{
  "model": "sound classifier",
  "dataset": "chords played on synthesised instruments",
  "train_examples": 52083,
  "noise_aug": 0.01,
  "time_shift_ms": 100,
  "n_mels": 40,
  "hop_length": 160,
  "input": "log_mel",
  "spec_augment": false,
  "win_length": 512,
  "targets": ["playing"],
  "num_classes": 4,
  "arch": "transformer",
  "norm": "layernorm",
  "norm_position": "pre",
  "hidden_act": "quick_gelu",
  "head_dim": 32,
  "fused_qkv": false,
  "bias": "all",
  "qk_norm": false,
  "parallel_block": false,
  "moe": "top_k",
  "num_experts": 16,
  "moe_every": 1,
  "expert_mlp_ratio": 0.25,
  "experts_per_token": 2,
  "shared_expert": false,
  "subsampling": 2,
  "layers": 12,
  "width": 192,
  "positions": "learned",
  "pooling": "mean",
  "label_smoothing": 0.05,
  "loss": "binary_cross_entropy",
  "residual_init": "none",
  "optimizer": "adamw",
  "learning_rate": 0.002,
  "beta1": 0.9,
  "beta2": 0.95,
  "eps": 1e-08,
  "max_steps": 10200,
  "batch_size": 64,
  "epochs": 12.5,
  "lr_schedule": "wsd_sqrt",
  "decay_fraction": 0.2,
  "final_lr_fraction": 0.1,
  "warmup_steps": 200,
  "weight_decay": 0.06
}
Rows from expert 2 of block 9, named by matrix and row number. Rows with one number belong to one neuron. Each number is 128 + 32 x the weight over its row's rms, rounded and kept within 0 to 255. All counts start at 0. Numbers have three digits each. After the name is the row's rms in percent of the matrix's.
# up: expert up (model.blocks.9.mlp.up, 16x48x192), inputs 64-127
# down: expert down (model.blocks.9.mlp.down, 16x192x48, transposed), outputs 64-127
up.4 089:219084150184116161091080152147143148105144154138121078050107096183104101088122105118145114123165151115125097150174093122131111132072121085154142082193110153148148097154181135137136146107166136
down.4 091:112107176114095115122153091064117158179131082144200148255105150125141119091128117145143079114109157164148159089107188162105142115142118116068145131084106131146137115124098088108144131151140112
up.5 106:099071169093122116094213069134123124105113116078122079140188078131212126137151149124142110132122107150074134087082113114169116092185059178105114171120140143136169123150099138118125092109111144
down.5 098:140133085140091109145087114102133127076079174173163200143075149103071136130087114108158126156094098135177101139217076103107120167087134070141155153232103085115140159100112113126126180166183093
up.6 104:131106147064146139081152088152153085101128130099092101093175077125166059155168172149150109109116128116046135130085100152208108078131096147161145136156148101136168191153093202152076133134134155
down.6 084:132107118130083092155117107057132119063098171172170190202115152101088148136139118131140104144122079130184113138189111129098098174110117058106176165218092136133136135115098099108145153179147099
up.7 101:135104104130114158101097118159134131073091104128141131075122103093119070140109121121165158167136183094087090124114106136170163123142077140128127178173120119168133184165130168202147208099167140
down.7 104:116096179094137141121175192091126201091150098087141111157128119210088106088124192194125061115154157149089161127130108103160098136148083068169169174144128170087142106196134148149099107146125137
up.8 105:110086149073109115071187090129166107092117141093122088113166076124173113155157174133160115135122095128062138102090098129199111065159051148139136149146137133126172150159110156147107140126133152
down.8 103:133122127127102128165105121063153131072114176147179190187085140098083141106112100118151091147092112130166115142188097126083128186124122081103175160199090104116142145118107121130120160187153115
up.9 090:147121180123131133136158142146159115132187133131123106123124104186179191129116110168095108152120133115131142116169121117119116120157159164105157102099150158081158090124148100016140052127122196
down.9 104:112167089128077116160127081123118088137092205174118171142096165075126130148150109060113142156074088079179106165152109114122121151104187111131129120166112051093139150060139099106140147170173132
up.10 073:133182168114137119129123122115184120193135116099141186151124197124103139055163168061165137080119134140165146095136189191170093123078139121108140096085132105158124146126179109106118131154105145
down.10 069:106161114082143188147132227173120147136224120099138118062175140179195091129068152145147163146143110100116170120082142125140122120164132212118114146094158126123089128164105129095151097121094105
up.11 109:130120105138117163127096102153137121082089113148134143094119106091109074141107120131146170161137192122097074137131109140161159130140100142129132182166116104159140187161126169197145220112158141
down.11 107:111111168073146138115148187092134199085150089101145093158124100221093128092133186193131083127147153145079146115125117096167086120157089078163178181145123164091143119186128157136096106152128139
up.12 094:134100181108128080110200097094141129111126133107140103159168100175207176144146169116123108116151084149094168128128116111164080062156080156123170155107129115113157107144116105101131093123091160
down.12 100:144130103128066118175096098097115109098089193177147188149074139074097119124092100077147141169069110093156103155202099123091164194111144101132127136202088075125144153082139108136137170185159104
up.13 081:182109174185103095157159108147100111147122133133092064139181122133169123123177125133083137132208133134134130148134137156115119121159143134134107087105113149123174106114162160069110041072140139
down.13 089:163156096128098120158091120136079124178124134156154221150115170096128107131114054107077175164163129049199127153119125138124129141121142138093160110129154102110111144094129113112171150129181111
up.14 108:145106091135109148098101090154135133081073104156121133077127102099114056134113119140151167166140180107079093143128101129153170134128084134138123182178118119168149173182133164212137212095167128
down.14 111:113090159091151158096148180084116206070133082081140117145127105206104125097110169170133070106159155147102157105133120096158111134143078086127161193156134166115137112203116152143109113121115123
up.15 098:108095137059110121058176086140169105078093143095119098106156082125163115152145178134175127137111098131069137083100101118187124081145066130134141139144136130132158152167094146158112156110156147
down.15 098:112139123130097113173115123056137121081115160143195210189090138110057140114107093107147105151098107135176102142188107145102098176126128089104159163211107109126137148103103137108140154171140107
up.16 078:158141178160131125142118128116125169147127122082113088093133141202088137093140143079143117104160134131172121109139119145134101109077150109142154040135128104178121146108198127098133111108164168
down.16 088:110167166112077066148137121072111159158164067128174182249108165127157149113134103127132119142087143133187154112108129154116158107126112130074134145113145099120150177116113114126196136158149098
up.17 091:142133160118156141124135144140167094116183139138132083117093084193165180133119117176091099133108133128129128122194102105122115119137155163139166070134151169071132102107142109040127088120119203
down.17 107:137159096138076104175112089113096088148107190191136179179111173083136144131149086068123151155077096101175113155163109115111144143102173111111132123167122056104153167056148100117153145166156124
up.18 085:091167147040100074137180090089201162168123088097128174212115162142133130113155196165134105084108111160135138076117176182129125134125139107100142140078100101090112160127141096090126152165163135
down.18 057:112096104097183159171117113142109160200179123131094116118149165105126129135145167130109162098164111098164147156091188164139112118139139161082123148043122132117088128152114142121093119059102041
up.19 075:113130095087147140106174115140159090153103189092103117150154136083117106133170127089141104045116104133097175095105144123203106105127143128068139107097162117115113127115112131088108099142125097
down.19 092:138154081159148125114177139144144074181114145127127098114136144075096128167161171154156070105118107122125129126109114149143094137127136086161171058104140155141144109108114142093099089058116120
up.20 100:098095113112136167107149063192163095091099093120115116092141093096154067147115125112140152154089156090090084097118088130163183114165079202105126168170133138157157158177105171175119178116175133
down.20 094:109097127092130101125147133092149156080116147126130129145113118130050109116139194154137061117119073134142128125162104119152098155136090048125169157195130147103181108143101146145099137157120110
up.21 144:177106094180123146110090152106090195107082136135184143127097139132113106107103119114159128134162171169138145114146132119121119179107106071111130168155060111176141108165120110171173165129124105
down.21 147:117116155075119147104176233134118191138179038108128127139129101220152125102119188210119106137167171144072161114085130082123133123149087084146158150102143153083118114210144147144127122131135123
up.22 116:130108088146117166127095107151140124080082117149140131085110113095106078148099113140156169155122195119099074140130099127155158139132106146124122188169112101169143188162124166198155217115157128
down.22 120:106109174064127146095161188090126182089153076111133105152129101201099122092133184199124080124148166155083164114108120099150100116169095085156167166146132159101133118186116156156104100142113131
up.23 076:131144207050102098110108112090148152158076110110123160150138175127134090056162153101152118087080133105124162139122187162158107080111090147139146121121107094164146163147126146168111125173149102
down.23 078:109198109108199153126093123176144085136124184103132093057148136077125131164163069113118127084120120130125119097105107130157106132110192178154115090098119149155108138084074155132076112082084153
up.24 102:124133115129141165103107109177159123083100125131118131069100108114112085144085114120151169152104166096110044131138081133182170116131092167107123186181139107173126203167119169191139222120180144
down.24 102:112116169065144116119178136076134170092117114110142113175144115154072114086163206166128046115102141141096158127117130125161086124151117070139166175133122154102157141141110143140086105163109111
up.25 092:154131114132113114184186182142135058180163159158112129150099111128159105164134139138131149147121107120111177199153189148127128135150135162135143137067171097085137110124178118061103054142092122
down.25 090:114129109123106112154161147132107132166103110153100125101184173103104112121196146141131101133115142103165112136060092149164085111101153113127127060134122082110147139098151135139079099114166151
up.26 114:122103087134132165115102103157147134081079123149134128080100109116105084141097119135158168149116179120097063139162089124158156122126098144131127186186118102166133177155123158200148235124164132
down.26 116:095116178057140161117164183091137170105130086112130111158139117200095104083137192184125065113139157154094152111100137111144096111154083099149165178131133188107142113188115157146101085143107133
up.27 106:103082166089122116085210082149148115111112117091122085135172075116221126141130141126157107144132103137070137094097107107159126076176067176097125179128150152138178136168111127124143091122111152
down.27 101:119133095129096110143092118088125112073085196180168193152087148087086121136089093102168108169087104130150108156222096101116122192091138076119143148227101092118136140101121117128138183188164105
up.28 089:101158158112115044122200133109122138173124109105131140196112143118160148082153192105156101069115123204145139077082150161113129102050127071125086077103117134121119134112152104104140139079117154
down.28 063:151107139144152117126113094112109102138129150150089067093128147120085120129105116137143144087135149149131115105157090129125124159095102099163175104157056124190116123156078233184112126095094093
up.29 089:103134110120151161144143114172127124111104060136108137108130125099144084155144121123127164146112160102112072126123100156150159101156127184118152147138114116103152208148107165174112160105176130
down.29 080:128104167097163107127139150102129141072132122096091091095149147133081093082152204131116070138158077142120148099141072113185072133124095061150137151182151145116176115164137165138072104141121143
up.30 097:103090150061122116084175084126161119102120124086121086132180078131188109155167164133168109125119097144066131106091104122191109060153053153139140160129130124132163165152091166153110131129145140
down.30 095:118148120120109124166106158072150132076119151135166191194073138107083157111106106113154084165099101125184126144194086125077122188127130092123176180221111110122136150126109128123114153185145109
up.31 091:152133116159158115095181163148148059138174122095135081131076146112125157177174139084163099126137117133103116130165112132100117094101156094165140000144178144114129121083177132105113124094135172
down.31 090:176152140146052089170130080094099109187128114168179214194125165101146144115162090140118167139123130114181107156125140132075170134105151111125128068111096078118148090120125109115164175140142149
up.32 112:112071189089125113088213073138129100109123116093129082139188078123215114137149140125156109143125104140075134099091107119163120065190063169111140167129156153130177122156112145119132083111102154
down.32 106:143119091153108109159092119100136112073089185179148177143095148109071140128102085090150112162100089120174079144209085118103121193074123081114150149224087094137149152108126125134122180178177108
up.33 112:129106098144134165110099095165135129083084107149132125090106106113111078139104119129163170158130182112095068138137096134159158129137098140135117192176115108169143180161114154192156219117169129
down.33 112:114117175068149153102150201094134174078141096112141110149135106201078124081123195187116068120134162152087158096112110099160090123162089081153160172127126170095142113175112146141093091151129117
up.34 071:151142133076129140061121132100175097168114176154130150137123149092101118129147145103134096061110138113093186110110179152195097143088163148123110090112126072111116166135127145153097078184124086
down.34 075:130182083140160116125135104170140093186124123144132097084101137123104148169155129120147124149100123101100119118134108116122132078134161152183120079096153145123127129101130129126115155080127153
up.35 097:109085136092105123098159052182152126103097111109110101086161071094164066145131160137164151154114123107061107109079102124178150094147045157114126170163152144168166154205109151182126186115178145
down.35 097:118124139126136122112124119067135158074073145132152161160100146127051125103116153102154077111101112158152106108187092118130102143144118087128151151218096129131136121114088158143105161163141092
up.36 097:147129221149146092154166134093148142129162107110129098155134100187163195133150145149102090133150121129116134151183112119134087081155132156130186114111143147101160124127152110093125062128116188
down.36 108:145145104138077125166103082104118090111074193186120150142095167080101116133133082071126153163070077094167091167186106121103155155114153100146127131177111053132150142069135120126128143189180130
up.37 112:138103098143116160123092106156124134083090112146137124083112109106101068147101117135163170162128182115097077135135101130161159135135086140136120184171111108156143179168122173203147214110164137
down.37 110:110108168071144144108163206087130182094157088101143113157129112214076125087123177177125059130148173148088152098128103084143103125156083078159176165148124172088139108190118151147098094137125137
up.38 103:100072182086112104102206064128128123115110108072112080142191080130198112121173152122153097121128100161082125100083115113169110065168057166122136171143130145144177135152102148136123104116125125
down.38 094:142131094126107131165091134087138136063111180170162197152071125121072131148077092097165109150103103141170110148203092118097116167096130063116166141223115087117134112115089127132134178176168107
up.39 103:147105105133103147101088103146131143082074112146134135077126104098119065131118126133151170167147181108085083142130098132164168132132086132138125174176119111157145186184137170201133212104156137
down.39 108:111100163087139149102165201092128209100136083087130109154124109195095126081133182180124066115150165144103146090112119093153094136156086080127160176156117168098146112190127141138094106127119118
up.40 117:128106089152113164123096118156122142082085114153138133084097117096097077148094119130155163157133184118105073143137093121161158139129102125131116176182108106167128173156126159206155213112162126
down.40 120:099114175067142154105165197094133186094147067100135104151140093206115112082139186196111071111139168163084156102109118111165088112158098094149161167116129172090132119182128152144107105137106135
up.41 118:145101100147106161118079113151134134084087122144145138092108117096102075144107114128162168165127180127096080148135101125153148141136090132138107186174105094170144179166123161201155219126151130
down.41 120:115112172075145155103170216097124187094147077095136114141132111214099118085129187191118076127157173151080150118102113101150111122152087071140161178135134172098133116188133141156103103138114132
up.42 076:155147162108102113170103128105127155156117098148114133121142170128119107069211166132146081101109146148134110166135139187124110096121136142138170101126114111127172189094135172148053160159117100
down.42 087:124134090119164114150110068185122065182131190148126141086086133087112145181099110095098124098095102122182110131173157148156093140099167158111124060097128102094093122033114095074122113097120131
up.43 109:124129081156143175143094138177150126086079135154133137058056124126074107157088114114112169139116168105133059155175075116161153114109134151147138147194121105135099179123118150176148235112176125
down.43 118:087117190058136128101141146074129160116137091124123113172158105181097103082173179172134066103125156158079159117083167142187088107177108087142169164095130171099171124165127154130089077151108120
up.44 099:090085163080122110101207077129141100101124125093116099148177079125226136155157153133139129145120110132072135109092109124170118071185045180127128169119146145113174126149101140119123100131105155
down.44 095:150117106124089119175103148081132130060098193164139190157089139108074126123116103115139116186085092109171119148211093109088122197105110066126171143222103082103158144120113117119107171197174107
up.45 096:102095172098147092084200082132151128112109111091133071144172088121213139130155165119137102133164095141067157107099099105151094078181086166114107171124129141154166119157112127103141087102106153
down.45 096:134144075128075114166093128104139122086071186178144208158065136108074104119105117101149131166080103118174114144212096106090141177090129081120141125203105085116134135110111095129141200198197103
up.46 108:101077170079123125081183080138136102105125127089110078126189074121204106138166151145164107134124109154068111099080106133189111067167047178120140156140143144153178144159088177153112106118111152
down.46 101:138113120143115129160102127088128143062096175152170203157094155102076122125102094117143116167113096136157106139195095124092100175104113063125165169224116104139151140114096129134123170187159110